From a checkpoint of a small class-conditioned image diffusion model.
Model: 1.81M parameters, 32-pixel images, arch uvit, norm layernorm, activation quick_gelu, patch size [4, 4], layers 6, width 160.
Training: 23600 steps, batches of 512.
Data: trained on short English words printed on busy colour backdrops, 133.6 epochs.
Rows from block 3, named by matrix and row number. Rows with one number belong to one neuron. Each number is 500 + 50 x the weight over its row's rms, rounded and kept within 0 to 999. All counts start at 0. Numbers have three digits each. After the name is the row's rms in percent of the matrix's.
# fc1: MLP up (model.blocks.3.mlp.fc1.weight, 480x160), inputs 0-159
# fc2: MLP down (model.blocks.3.mlp.fc2.weight, 160x480, transposed), outputs 0-159
fc1.374 080:534539592460495563591499545417514550486524492494501465560420501479484441549448531500519473522534532428570511514497498554467491464547469542579488567572524556575551408500585560526461412511420598503572516419564478502581561459503448509455464492464519508493488562559406469449495529553536500368462483561526498529428469524506472516599476515504526596499611546464491511470531556511471460504602555459546528567441560551536619417549587535421490517475560513462583529478533521500533516491624464
fc1.375 118:552513480539468477544480558449467500391407507557474465486496521535478528390476446434497406575476556466534510573474483473448484487515475524452511536438499523508474475477481496470593525563557532515525487560419536408493477488452601547594596451429488615508517520548539556581503569633567553540539604494454433537447411545442496503604565465512484561480519477542490471508490544589553498492587490448551454482512479482554545510474518421486505507497561555500473498594582580467509490543365517
fc1.376 109:554645464461415500534509482557445508547475590471439525529535526530519463582555489494549553535540513587513568522547509414472483502464506532523491563573532586497485515473500479483576561509540488511460592466578517539484408491592467413425480478587512556512491560506504497550524481462523539458444471463543504534494538565464417466485421517555464455570486526569530510503528579647602413570528551532481482442559449474575493440555515557465576558591492543545523436508432587448496554595481510
fc1.377 091:563432513468474581538504516533596612568562459492462494614381390492463528503506461442556519513474561508504571571484545457477525503518521439520561516498489497590505569457432457551592478481454574473571522450498515518514569516524453551581505554524536679579474526560490515525511450545482483584524519456539442567512470497533524524586470626456531531558580522421480468412503542513492506505464570551497471501539459466529623492566477532536438533517498554521519466485493558514440467418570477
fc1.378 135:508430592541518499555478531519566554597429514504589471490584516569507561497483447475527628551536557508535551541432561462523511506486518573516555447557495541520471499475527596498537519565535440596524481516483454493592481496424542501494612612474491567597547556524570559563575547402491545494587555567484441457515587555520410511522469515594458505540510524504602512518574486577510497542570507431479512508549506484499531469530520517504437500518581516478481447533488512527446644516529428
fc1.379 110:537531529540498532538455432459507549497491457447532455535512497577517466476463427452434520423519582515456495576579590578423457478497499565570472570551496551548566381480522455530462522450492398483563472561593415484589532487408434552451499507501527531499513535454525479437433543494578491514493579436497483453521484546605493456496496534529460608533486515541560460503547451603532472478573428519503499474467439613432521452456419420489504548490530504452430360470522450520557516543522432
fc1.380 091:509469446517532499571512433473475496582519505446550522525521464472434540498514549506459461538562486537563519467435580535443500494480520536519472492510440487434447479573528398530447466454494527437452517443565452571393514576430583503451447459556441527527522513510430532503558407472469539515358495552580551478420470575530517490553552431490498502452536372452511535547432540461497475470540509631546446514460430462509540461482599602510547470587525501472601586488475507524409506544506608
fc1.381 084:466518491512428590570509497488465580582519545496493511627439508540523504486450525564508459583505480462487534538544538494507537483539484594499517549589545570522589529540533480568561492486475591515533545499521601594486599559549542463490535540569547489445521552516564491410532487612539508521509553538440497502457505578478550522622518507528521535530543503523653574493534581607521608451548538463548495551526445572484561485518551537546484430501536533517527445517568495576557469555584541
fc1.382 131:538510420448493472523474509423541483512437487485504493509564531527495564442418387516576408520464579446480521582408520450551580475510485498453487516531473460467499434510495502486559533573462499549612547522345452386514564471481478471521596530488522522427449488534520502549465559519508525509504504440497434561460437527490424381561612475543517562521518472577485502495442507581545484472582537472510514435494504512523469491461514527417499532483586501628459510630497607473520435545472458
fc1.383 130:536563502596520525509552497428477521461497524585467537462538594522438517482497476515473481552559494451531402485566510579512459460498435572537463510551498548491505470607536495483440506412580516551538529512403434512407457468530410574582524519491521527528486514497526557526530515488488511566560492576499500551429480570652577492541472471532423447464597452497530515488582413474573548479531471495551506527509617430520437559528498567527478500497560528542588447607456459503506483533625587
fc1.384 131:424470558491486581559530420503438442394530557459492442591503497499497572426612491506513491566463492578526493589482505574423501526508501519486463471465494659485492433481460528517538478532572545398462504603527551491486459460628556552509470448497489541503527597471493407530539473507519561479544590544396456465503555484517493595539466483463500468521516577470568448479554511451511441454530506532547521476560635480488551538451449542562569440604462496476474499457485542501417514486501551
fc1.385 130:460569595604488542546481437536560606512523436547436552488495515509501523467551512414445478562540500463520499426558521500440495501590494539533479531384544611489465600483501560512527583499500450514465398446513572556507468466531569422513464598561479584538541468418468569525547587499459461533520531536475507534454485630538540450523602499536496537437603464527513463452525557530532438516465456543500440515500484485548515525374532518459450502423514510441516564509547526478486563541387526
fc1.386 082:476541541466401475411458408562538532491529541475484493509506560419510495539535438510492486494574545427508462490455589558437510541593460452570578545586376490558473447513417523497451486508421449525493558534460575522503436436529475473561549496462483529524471456610483452480494483462528499496617554459383531453558520543509499469557535537405470442510503392425514491495485563517481473436520653550562489406588501548501521413471507550518507556568431458493539535422523490535493460447516496
fc1.388 074:402451493498580436559496517501556546444452469528474493430521579556450520560501549495522538601515509407503579418496527486531454404525524506471566500506516518500560480521506540459522520550457587514512521586472456504428477507486458566563474458552507521576468584591539597405548577500472486508468495402569541505524517465566405538577546543461484453518471425436534594419549572435565464501472544514428450475569519549401573502442402495491470503546375469459464485546502460422508483533559498
fc1.389 123:469547458498564547608547557484514575527572486531531529511437543521553446535464539479560620576460536587474559546594551502597517493556597499469464548525609462493513578549536478478475503491540534523523527489494487516613617520543495487465425536554547427490531497360506526527611573460444528473463450533564480537514458475560547527492426473597466510560548550601468566452524479454499602514464403436519552519410537462562555567521493492460477469513520473501516517596528494477508524541521529
fc1.390 123:448552560540582560532459480478495556490508500472488524506571538527571574435583484500467465453555519590497543518568550477511542496533541495453487540468534546538559594450560529503556471452526517527584594562465439562508476466589579481586515532531596589490452529542507434446569559521514587535510549563499618459497551497495470510495511539484517473511492525521541486519518490506584511552584511581467515464509456497526518418612576461572549437553492593607565560485490496508462559675541435
fc1.391 106:520540505482569558525467457397575521469554501433422540600587540513485518576510488512522548572483513459508508464611465480501518574527482457511530530549490483530446518589578570498569629548483466571507526528445506509426542524576439562557535510492554554516520465501500475532638422458553537502523478508541474521510486599509443537546564395522428550538509517541482499494543558537440467484517573482505563446463469432563492525449578432538546444553611605586579492544581469445543507497490575
fc1.392 074:514459481471514426495481549440465502490381521541603547518606601600518509476432490547590404534459567517509530562426481571560549406551461498481502563584466433545433563492445552471518481515528536485531524451494487441520561515440487521457566369468532626543546505560466494526488582498537587556506569427583519502527510464502535505552543458653473460582458462565521514467497520538555451497552472420510566431505511469532453550464523502476493493467552529524469565582545514481457478553449514
fc1.393 113:502520565519505457504473441475567472575463573466522432542506515567515565422488470467443520486466470551532472535521630490465528594435482416426536484504571483573605603509505520587531534521508558559590461513485525541518473491496485547434512446424541509458480528599521639555475508528560555497522551539592563516487464578460569498417506503486485443556550479493633548604502510496529432598495442536501523448502468485513494431469484401566447489513567487509534485543452452485452541561544384
fc1.394 120:431500506464542507515480608535439507479550456528602512581511600525518456493489486512545563506488568534582548489508493479504558449556511549554457564428538496510501559507557509532437542517523605550486495551586466524567540520498523481502449620572547485443448523474501483595566567476440610516464502573644487500576428486518542478489464541548438436542540529572562580532581463479466557499497476429562524541471526530618612531496469488513461432477517488534521538614531582492509466569505590
fc1.396 112:520481505461504479470447531515514516483459474454551506446484598527593396436428485431547539527480565489504506516491516449561491437553494523494459560461479487587427524454414410433483467532413425565487600511479526387544530504429424430485477537490590490474519403486557570497540527474444460452562589539566511521559464540515534456502513514532422514557504395543508518518438490527495493453521493343536546422475470396550518460454547468392478458507509427534567521616563497453457493544549532
fc1.397 103:467456475534564509468493426442537542490476477481445527457522498462414510473488442573475506377416541459462499601485470507491508479567492508503449476500450596474454527509513437533504538530597487591415479518623441481396455530492470518496464553493501595425503548590430450479497496452535478417419509522454536393503458555492617584549510455466512458547552464376497541510527454529474464494486536490527548513499497550469440443492555526516583485456571511525442381487517504539551555560498661
fc1.398 076:586555548517505569551603446505549453509532463608465563529518535414468445518471433440455540563550468606546465495549630461471576507539438455515467577574413544444505456519495445451598539407495553564480533426500443526518551461511524450505542511522449551581464492531526508469504456475490577459477567539505483570519518536408531498442438439494391467513508511584465546472466478559509577503525573559625477501556516527515486422489586552465518460584520485553552480508597487500438545515556505
fc1.399 087:503543568430543589584470496508514451447538600522430503449509624595566487480477489406512552574475518507485591542545568481542490557571524481576475546508520528538456552528492470485641507500428478492494512506449444474620580550509486557553497450497530463485577424439473541447553462496408459487565490528562490490487479498460501470585492563541495423583467549450525443451442607508526581573381563468460534498509442476489583551467491511480487452555476489523542555507555514488467488522635487
fc1.400 103:442482630594549551553539460464536476650404484514624556520475555546532530496468432471566606526519545518561514471490596470536467531474504605588534447532503517565515445418432467633458528503463521505624545457493492534602486554515486527462525488492480444526458552488508558551495505452514398528559484566503536538565557463494529486477589571537446500550440496510573498541494540500536545486527486479472511433549521501470515474420541509430554540532494556541514585500473579597504542523521453
fc1.401 093:494527506498485560526491488506436558498482474532553518514451544494414408443549390531480422515445469565439450534478473413474577454476593482483638542494518471507549473498498524489523506577476502572509388434454520569513458432558481516507500426476497457496410535458508497456468454489495516436419565475578508523529448606558541469519522555523517505444341455445499531483501481409455450525508523431470557580528560490529480531492558560523437509597520529477471647507432455473585546580517413
fc1.402 133:460424542548534571517603502493566540530574488516505567566538486528471573631516555553492518527440478601517486524498587538457512492542501445513489553554561601498456521595541464502604525537637558526418499517574385560502468513494507517568485498537489515558496569516553534556493414525492544474512536491530532483460493478533533535431479468527516524555544475545497547528605498488556509598574467516568516500505488625546526523517530540552517512580585554524474442489498567530539507679464550
fc1.403 088:465529514524553508525541486461489522440436442490531580466574522443467517516470447489405479509475537505430541532496582481434521473473577525485482424572440430538509506447523463484518522515572486407502507478447446503544479491520621530452525494455525469438475486558463520459488376445492529494459443452441480589402545427401576501545477441580425550456443549587471444584406603467465472526413526653499508469434483428472443565467512532471594511638514543515540534517483518519488462513474499
fc1.404 149:463429495514401498535479476459489458509398479470600502409492454422449510468519491398439600536534459509507526435481571404488393519519485588498482509497538489511434483400510541499497506517570552528530532527416494518489521455468536491414493455424513532470546558482519553537530542446440541581545582546438582442510490619478548464524515485555526523531511498468475444470595511682514478505523465442482401452523417492460524467436543499454457455461519518452473642503495500515513606456495545
fc1.405 061:569505511520422451589514455495446449440497407504492474510536500480450490514499538527453515568579587454450473451492635529418457440542548401458460457484479505488556554391494506569449534515521438504350490525429471467511467468505531511475491509654520476493439547480503550495489511587389464627509508439461556529528464542448445487565507479468595512583523458456560501522476579531512498556501432605502513526506542519507491468457595449488489412534470528469589559472458491489587479552507436
fc1.406 133:510554404484469534537438448528512538468573546506475449562544559468508513527508503526513447505526463567418454415520505590500508547528539490456505586535527478448434553550526467467562473567478488475442482566475527475446593503514508508517445489630587548468427482507472555445417533566499604564399518468485553588505489544463466438511454490383610538537626503475472454537501491525492528442520536611544482459422531557534532599524537569465496512522534506489581554481535506488523380613563531
fc1.408 117:472524507529490546481576481508578499560539462427523603545554489507529525517503568580539486521565561535547597537498532580472537529568505578546562473520505507539527504445484575547578530491553458484485546536558541590557536626569567514563472531551520586519434587529482491546581536505546562508417499528492522458525545583474526581554568511572525574498506481422529586548535582551480513488549586568510517501501488559539544557550581523525605523571482543519419508523493559624516533589441555
fc1.409 107:442449429474516378462521482484519482554468478419565565513468422448407499541463484535505489461531571444475487443394531382509413427441490429446473433518463420519443428507499462457460437471420476408461440427476442525480504522457554439426492498438469460454454377501449489479452410457496490466476446471523444475462428504526429452455578465483483550488414415496507466481397557438479421482485524540455501423457415438474476486434472470485445516453487513477491445470477510458481407481391521
fc1.410 094:463519512538418499480539504530443515485478519473463479500547472592543626580458533492449528562509507466505501491515518531454587495371490408456431487467417498478504491428428450515507501434529575447495512563498426482565563506446472479428539542493543526614511438537472547473398476366505466433559511587528564389477394551454460459489557495452506513556624465559525476455465603497539507477505469503547502385422525456508499516538522459499584474411493498508466427471451501562514475489535599
fc1.411 129:509603570470554500555523570434534543474473533460418566599491529525440453557448589491622515533578570518536464466506440472436493480540455524555494478538481495507522468527579559462465507445508584545566500459510461473505516463546602594507491432534553499582504494551512498368577462512457566457545480571504558492387511575522587483544545482486473521541520505469466487580568512524459494557618491517486476485470484450565489607571578475519566582591516404486558442535484485454469469550541448
fc1.412 140:540481549533654475464524492506529505461502445517499520456592544573540569560525448559517545499445520446438509560494461492445579402546501434529505549377579587525426505499541455459430525537461573459510577433444536546455491374514498478467463554479538501480527517478520512510505475535486563478475560567524472569589460508502561491531449457496576540652486533451565575537492564589489523499570509528452547508456524467417566376557488516510542560483545518447550549523558547580487432459549479
fc1.413 079:555549559511503569566530488573579572535534574495518555535473531434559505537493510493483531535511628557563529450567516444512543416506525464445420571582468502477580442445554419437486535486487475548559551490547538585543445560563496454471535475443508544509490513605477505538580483502519572535541535492505475593512425569549482547456463446536566427552570581444548513424599547484507531496512552586577457500603522547578517428543561479510505550557481525543537524503605571507493502596510554
fc1.415 121:535580487565542528529545425434431450430490489592531571461497570439497431537461463468423521542571440575545434522541569542472546488455405528533403522553461608390446480556506509421549597448468526524447494448514403461534539495554537409448576510525470472486475462482496560501511481429530581455457526570491531556447567569473579511406471415477429510501463522627523462542495451503512567522539491427580530511508516507503423453446569513500580475543523468546539514519548442540536531556502484
fc1.416 098:533594548482505451564484507449588484460510478414506560534468545555471464504477582475515499474531599525481538507560477479424421381504525569558491398505477520473531462549604554484374482442484610531492467466471449453528484466478546578506484442568556488555469498498474483384495488416442535486515515516479540458396484567540568517547535511475435521520534495523487468602404472555448439524610564509445502388451502480535525566597563527475569521491588510451494470484477490439400458531531536
fc1.418 089:490524525525436568518562560566590588506485527527472515570492466434457578561541457543519515535536443510488574593508554490499553478500558561562483480528428582617548570507528567582538479493460644537532595483543523536521517486510537605530478516516497552533528531434518527494480513571503622487559562530565524618541536432458512551609508602470427501533628454471425503562469518576525501590512554493542556523434498506500548521526607524514494468495537482555532485559499514489484511481575470
fc1.419 131:457582483579515481533604442515479467550536477486556634556471468481497532495480525545487567562600473483577499501563608498503484494486497563542504483505520470469547514449506512602464479418508539383589468398427509626553518483581564531493464453538506468519389533485394569626528496531480489581451439495508516586534524484567532529502567479571495541420512459518532527533497521460506521464553501573489476457501539533512537566465459528442546593530498520530513553563420609586563496473480480
fc1.420 104:498383412482533557539501489519500483524530430472443455575536492496510468595470484400481492514518487526483540571480536550478556585388470505571469491562437532447409542486463414538459582550404623534445552407509411520489485514420583467509446540531428517515512546472534553540500481505492542470468502465557579489558508513477520546468526562482444496476502460489470387481396516465473465545602566508647502557424452555415462508514463530522532422469515493499419512487528514499544488523394575
fc2.374 105:508477472505505584501527463455378461510384510535639454457526497494445595511503539481417532488467472471493527517417542500675499518458556390555527594488536532557440572484517525467520543499485502474383472520473547498536475512521430501540443610433529503464421542496523414535481504453599497479420380521508540541451497544487410612477471537537487508452489561511579520509535554528563462467490579504567504524483526492486498499502571460541431600477489479496521538547517548417443537463457534
fc2.375 067:584452484455477390511471572546524503426435557531562442435537570449462494516468492486505373549470502460499565556488499461472544517459376454481443465459498446554523503442494538498512542536429489508602537416457415415430515505414540493514545564492504597505547584533494461490452508453520470501494511410506473449544459553469405429493514468474488549425379485559503456586495500528550562490510506540453450572580481479613496439448559577480466461445565535497517503551526580498448472627459502
fc2.376 080:463535522456526515508492524470606463505499539497518498520476418507457502556509581418452505499435527528505550411547519384432441468538496475408426455532510437437484464414581541483474592496402503460446462474407541502516440510447531479477507456485581436570515500568535533548550440445567569460522503459512489616478521557396478461486557404508492402543490504506553486558486494488478530502458413484494526506523487488552517526536572384581497480560568415551505532418590488462389539421482407
fc2.377 070:454469568478478451483511522590621661532577521495495440498487525487507479502534549515479450474441561467459566455483467495498442464578542572394521474470521439572542479455540510497437480537519433430513573486445563567527431535458431581520389484440535451459537502544563407491459483523459446490515517474488440533603436528502385514599546534536526405518570515458590494554577617549513507462483516492511480418488506548526579555481427512560501480502502487510477421467513617502554485537493499
fc2.378 070:565506491440505538462464602503539409467436404536529497425517471522417457417548489469466490524467629576583525591466450470435483543566427467521418542468519547506508479499513541501500531507517494446566519548563491494542461536558460419491486491407440501562579536452585516467569486558580460451593504553561464404556432530555549483547547549580436505487490493487537554476533455515581384613580542448463532503516462518496490421448499385555508483443486496458496482542451502479514529466512599
fc2.379 092:515501480494432473433513543549441515462463556519486502487457519426516530515470532537563521543460489546467488418451505450590536507460481520450504378457551491476452552559464499513560552537529568483410508475426567454443462472573582458544484523493427551513491439569477560521498533459501506462513372530508517581550577479424518494533521501469548381471526471432418536460487520480442518550419546558528475469492564389562408536601549544463500442526515516559496572597515604578419545427430610
fc2.380 074:388528529560522467528397516531523464497542488494475530553471503454515490551468511512557473526538399512554434418558513443486511464482480580466530538416536489420500562478476561453495387518518404524441514540530552518521485413480543473466516555533593483511515558553376463490416447499557501505491462509445445501516532577493466495474420451461531535520433492512399523601598510408485601400490439526471547490485644601488447490535594482512541403451492521558475468580500472505502583461492450
fc2.381 097:529577487490528480456546566482531511456468397464498506428465497550477509436515535441581433467526480414521506483433508481510528537482563490429406530506411530619419529563555564495458444482503525457486548570512494476498544442554448495515525372452524526538548402387435631470549435427518489551445401492493533500532529471499551535419503507501450381463366499484505501467441451542502521488522545556528448515491572554519520449523521398481521591475580456457424471451501530483446506516472597
fc2.382 127:435450539614521577518499439544474561522553511492497518490469488477545430492542548463459610455538476508552430418522486509489433528523582561569529496553569564437506568515440444518460494470552509483378525480636510593570478535580481510415426492508506481550538441472524535473505452496496516490489469572470551452535582499462588630490373567502450482536537423401536546526576487416461530515520504490516525500501484466465563524583482472627493498530491471400528495434491450467540507442517577
fc2.383 126:435553513436489499483410498563561510505504507458552505568445417501550418549528497495516545444453452554505624504447466430472539501601578389458465526527574501498474570421505528533557479552449492452438431419587524424603486533479567434431516526498506499479546482522511476523503498535513521426478500431564484514589506452377501565482582497457546534547462536516532453538453550571484493499501523506497507500491351619520510488398513452513532540554497433491432532403523549549528579430495429
fc2.384 087:468457472472505528475490481586524552557527475565523480419473499412509497534442505487499545467476519530465531381571538464426571497574459545630514524544419447481516604461523535504456497396539531532503539474575390561452505561413455495471483595511526515483510577551462493472467446448554429517547375516585555479534514564552552364447454539615477493416414477471502516535504499433413577529476540505501544494454415489434536465549473463495508508453486420451450523482510469466591472536509527
fc2.385 136:498392452453535494514499503536436461510512549457555455535489455540542504554497448561491577474495508530571507574399483490552559473465507487519468462679499424513512457573483464401481391501597523500520643582476383475517512562519485569466530434477505434485482540566542452469490443511532554495524535504540518593546548432495528582498419480472503493511443520462585529572570487477484601452465531409461631458494519499464520518555461496586564493556480482555504487514477475534515438450590533
fc2.386 077:446439609501509592531519471528415430448457431583434525580544526420571484477463454589539481524467536494448492580573429545512548518434517448488350513552638556546475513512507521393467476521521528506489529518454432556479579480534586528516464528489544473484415516442487527554503522485531448522450430504565441494462457419511467506541514400463501566525543519492494515538480423542567545409522423532448533495499456492511455493453522427535565510521487553419437435571506416454451549528411449
fc2.388 095:504550514476575480569496469489475475432484527493509533461536543509487513548489476426449538587532470464529449462505477551494618507483524501439442485498454609478520539531521498582486554461434580539461478496615458479473540561532523427425473466539477508537483553588587599474552578416517511385457496491512443576543490529431428498548472508483472604520483454566464536560529457474566522371510518475532506471520384497417435411493450504462589502582402539523385513531489465480535448506548605
fc2.389 090:494460504510497517447433444556516474479526487501432456437572475429399562527532470504497451465552535485547460514451513494459458478449354487562568513514356505516487417416513469536490537503435549531484494534505517506377469425497440497523531466543491607498497587597521546468472454585550478560437494546442521454514524530433492480434607611463457457463495497520542401482507559477452433454553628514474534525572569563473467463489483554548546561486488508455473496438504554608525418497414491
fc2.390 083:607540487387452493525452518556529527540519425588543391551474502522419496543453551498498477529450487550475505567523527479503489524487550552478533453535461534348441494450481524505483588402503390510468523521542585552434425531483480534488432420469485453554542454459523431514444516499594521499504471442522500572465468561513473508547505493575455487552503498471534483583542511553552615510394516551521451463517405513532490573434509481538552557525497360558478456518403554463487563501488612
fc2.391 093:544562403389484462403505641529491452580550507558459449550519535515421449456500495523474490457505460468470641472456522407601488549542508478449530512401488468436516521568539542465471520550517493594466502441455470442489492393465586448511482497486505486494553500558483536479506461415534470449439458529479489511509512531515396467559442522485488457628575483458431539512453506550481483496499500591530387533528477456531414517533453647501526426500531448551572518505557535425482511525497515
fc2.392 097:474442547475470588472491461520454522522563571509448551467517537571471416538500579433427509486450520523474412405488569575509566519505551492574546555529464524523534546484527522539481447381539551465467484497547579640517541482499462506378485499587514518604473504417468476490517522440515518524471541594518465540550550458516441541613452482560529414572536505511537469424518465415440467463480517498473498424514441567504466555512458492640474440544547501427561576421507515500547559493538428
fc2.393 076:475497489443570531481502328503483456509498517525574470492492489517431411493574511481450456547485567468494517601453500533542540521469482556486389594524435506485482506368558469569459507505437520461461554540517466534473465554500379501479558538494534486448443492374530542510438541468535421553466532508489505521476527495459505470410484540489396573514595500565512446492545558510504474496486426510519594454614413558513516557534468541594488556501480533528451505443450534358540533516493592
fc2.394 091:519463526517494416531499470431503514500455655384516491549460452577448492441532541561478539539483501441473532591523607583503571548560523507501424458500523554494519524586528416493567506533594453530454509393562517483484538504496503475591456453481515483551544477514523534462411519518465477461538536448474482516424520463600584536519482483557585476504425499474478512494437457503615402528504409412578456465509574487542560470488486494471536437605467410588494525474522535481465547441410531
fc2.396 095:508442440511521567543528411511496556506495529472430498447495459426416552506480502545507538471490506526490468511482564465484486530425509504468556488496433497321561466542536522627486552505592524337505460462511452609554564410549542529449485519537470455522536476582434524468501513406508501527432412482439469457428516561474518507561491569503466514459563528432468565483487427487427467555613506574511490482538496563437441494605431536554438494460542439478476465482462534432567449454465486
fc2.397 101:512567517512487515554534527535396392439513440510478519526495565528608454525511500494483513533573403511514458461554535493538471496450544520553531540510581471528560504430483388529482486516432573379573509480422548539541458441558530532500489395473533439576505472426523488492491463555465419574562449412498550563483526399514501475469474555533478600470492532611507445506466598500515539481545506573499455499508444486523535532495418455455507533574431508521609586490497528484515369484478385
fc2.398 106:585530504478518534478462506423502518464542419454483567592421418544453464458415453420497532430429535473535497513504412463443471496496483477534529403507545476549456475406476425615514426492458498400451523484538469502426508577505484470541523547529626627471464475528553539585510468491468454588537546524528468490437484574527507494589478577527525595508470475473481457390547475511569606474401521548445554533468510447541500519562447539604493487491579570518523527473463524453531508467553515
fc2.399 091:434461488444517453507556528539579495496494535459495518468583484501451616486471540524501495439530534471540412560479501411503418550435438451515418532448447517451433534562578521502485439453495515516388439505535425551527530539473571604545520475499471535507426428503419525531418459633586485554469447542481433461470419547512499529580519495549572496560555427451577556548584485484463474405451458465516471556495485485432457464513493544417456543534515555492395463595441527550431512563498507
fc2.400 085:587443520442494427470499568551496609408463537450505441561590568469468480477545483487487496538569494553378506405574430530519603511532482503507478494533590504453475576564496534470509502523500439528489457513557536517434543451430493536539510625521551553479574527552535540501502478486560621576438523533525534504442500579462445496524387482421518497534567549413452540555531469491534534459490534488471481483449527468588560505522511538551430428486542512423484442480645451489533510562506594
fc2.401 084:533488475485552491482503439432595494517462542426420488426485441480583572559550496561455543511575496481542426474503494392456446399526420581520534436427533495435489612481536434521470428487451442513542591574503411453468501599435527449519414511574456448419583541507517575515564504540518479483505479507457504472494596418533498547454538448552532441531577609528485451516474479585527509572528484608429480554462515567480526493456410463462473484492500478580486468485564492455481457540484468
fc2.402 083:463459503517489473525529459506562496565433582469488473523584444413356462424449467501564488451431445552520464423553470542399486529452483510468334492499486568506442471474583562471409506520572507525408487491573441595415531547454504447465411526519527509509439524535465532518449519378550473480415438536505460485596520468456484448508511519501514501534492556511502462531549437544588471497460463517510578538573564582520538473551569463574522445508453483545493443541518444501445519396459520
fc2.403 087:518478475526444472456407520506493536501538571520419464485442471494530499467556515580620528424518525499553458477516454520587451468504438503497594545450547519506469428598497517536496416456432494573469505554507510487450447485536470475495441560565528488561551472437514515477495512522538476518581607565502496444571414463600499560396555470447583440570558507460567537386504416533505428439514493386506583488540577556458548406523498490480416510362541531503496536481575484495511492434513533
fc2.404 092:485621526556478482553461495543529562475516430592438521577577584524562499466478541457495410490499460511526412510515463561488566424441549463469508449444497526478562583453471437519498519563402423474457445488531502476581427504488503437555450557452455491537539448509536401518511442471541476522500422501509371542418569432509466488533509452543394565432487394539557608482504551432508471466483508532475557545480473479605488496507478472478432435443502514435519406526497456459442449540412449
fc2.405 105:575482492488554490488595491469403509555564523516518442505489473487498452473460511558560533522437580510486525566452505534526539478508429460570377530522502499495533445483498532485479499522502482507534447451594407410491514415453473563514532436574459436517538544511614415556467527534495506496550536496472594413598452502510489638515497441537408531489503617469530472530432467424452522510481484528435440431485467465475560377539509453650421488488463521511471483613458493565541539492531455
fc2.406 153:487391571539557506552521580508500435500437471460572519450478422517475543521504489470550559478438537503583504644438494446530478489518412506540442426498473572536564490467493537495461498459561548552551574465499434555496477492500459493469550450348471458510613516459563450528530451447500416461581570523484543413517526467571558571509562434574391488425413524548502544444546567409472494553493509430470531493579460472471516459432501495540499550546483489496462476554487505520533603416449518
fc2.408 061:405447518507580426473497609502507515574528568443572534483518432511449436511468519553555482527543422526542610518448563435422456498550516441533518490384469567463510602412436505520428467528475485475511480496501464627520455435507529466451525507525466517571458490546403450438421460441539474484415500440450558443524495533515477579513552464521498536512405434507521499609568578432403545460468542504517482536507475505518592459451556502582564509551494474524550520577462533517442490472406466
fc2.409 096:561518673535411585495434489501454488357506497554429472445554487522533489407532519456515430515397443495551487490555403594487567513486476560465462509511507558493506569479483550484548488429531463598529521520469492461564418482536515501458505548612556526510463561449513504465550556542484517448555498532434542456520519427420504504441370486455495439472556555490483577467442424510503577533445438450476488537586569474485534515573452541452463499507515500450499541531559414448495533475592490
fc2.410 100:531515476483559560476474507449568502503532474544543522453536582473414406461432495494561471428485553464495578462546506546522460537533472556491531465449510500468499522563481543475445484538490439465494556461558492491456379418531535436492427432526445394304510619523504475452614438587536576613515466405500452513516541400545485571460479572501556475478451502492501481447527478531448502517498498468486512537543452557516495482447526576494419470564553444505502562513539479426392442436496483
fc2.411 075:574550555478443398553533554428507531530547541481460565557488566561507444531453560494511499534505510510465587423485545408446377465515517560599507355513545510503561451547549488497426540457457567567486534439448438443475501453517585570475501424521543478566487482545479517383482504401480509523526523431481519453351551495524464435499489511490459509567520414473524408623566491485428524558591501495466484487485551433523481516522566522536523546508556454467440484477539546469427522499534479
fc2.412 176:510460482459540474539524515517559522528570472490476454527518430473604642399451402461500558598499433432431435499436478501500409456519455478479401479465505468460419399521513474518552542484482506460415502496478562452426440421468544456409477534418466474494499470459459440525522485442508521473482489573437534550540546422567477487595425509449482532564440511426601575540533532552434412480500638521430502449473443498501528514405526532494512507495513505493557613512452482455480511534538510
fc2.413 105:465441517466542503530452506482464477440507503613468493502498520665449501478446592539505457455450468529554441524490556551477485548556528517568515599460570488485527528537487584471448543524511451569545490536485463548472558503443483443515537557458396466473439411497512529389487488420458446499477492557426631464488499458462517596427492548510540524490402568451482433564440532516454498481705484593474518495445464455483444521442507514401499470499491557500528479509490507597525533531476512
fc2.415 125:422527528440477440481395513515557659550520502461483463552483468511538553421520560527521452478463595445516546492492476526467417478558607489491613485465582395556517510516480531544448429556593494429535526560410516490530422456463430573553399507444503518576479490530497459432513447579467409568486488462573462514557468495531451555549547507587547499510558481412504543444496588495546403541440511509479466481520534483485553511497421545535456488502505472546503480469466600533478433502538582
fc2.416 077:459468440544554557426475426555406505555453526500472467419516411478496510508604452492514481502466478423575433575561482541531593535461382479504463634534463499501417527460467456531537496570463515506514455533548569594470445497515398430495529517459482519438564550448543508591490502556482487484409475525545469527586525524421469551450409488504588493444450522456460593361490537551540464485432447467516450531495449514492482442498421509528557487536468501598558469557553506494574533557474486
fc2.418 120:553562472580580425444503532413455504568491488412566560472484526397541482585501449532562516477598490520508512497502467513540462568470451430489542468503487520468462447533477476541633512520523548430399507478455531431539483458560499505505560451532570561543539561504443445511511537567583461517421471497525448407464531561545524352545464476516471482510460494567526548357489445495500531549354493396497480533512453483513558519547463420557524566419529464485563528467502429447512458510494484
fc2.419 147:513427566457472470478428555546517593477489513500436411499531519514551431533520449490526459458433563537456522574466413458544550491547502448564524570530550580476482588608498478435563504616480500590460529516609482383476548494454520472475559593440456549551647487519599445443531499493518538469560564534550499449440510533475473526498416515431480442631515514442540565532511485527489531503482536438526561558536488475519463462507535452552465463510519496485488488446541399413550513549518581
fc2.420 095:411481553493458479421485505524564461472489521533605449447495406439421538463556534559491505426485367547498550487492541468449501529618450462471525549478506475549536567502527620475604457477577386535442528458574523517579606419547491452480533510539489480499488452519494465459463514479552573466485529507464521509532491529351417512529503495470495534510425573542424583542538531570458555502490499471433499482527524509545488461471491493407555448480451451548483428516477475487416555429515371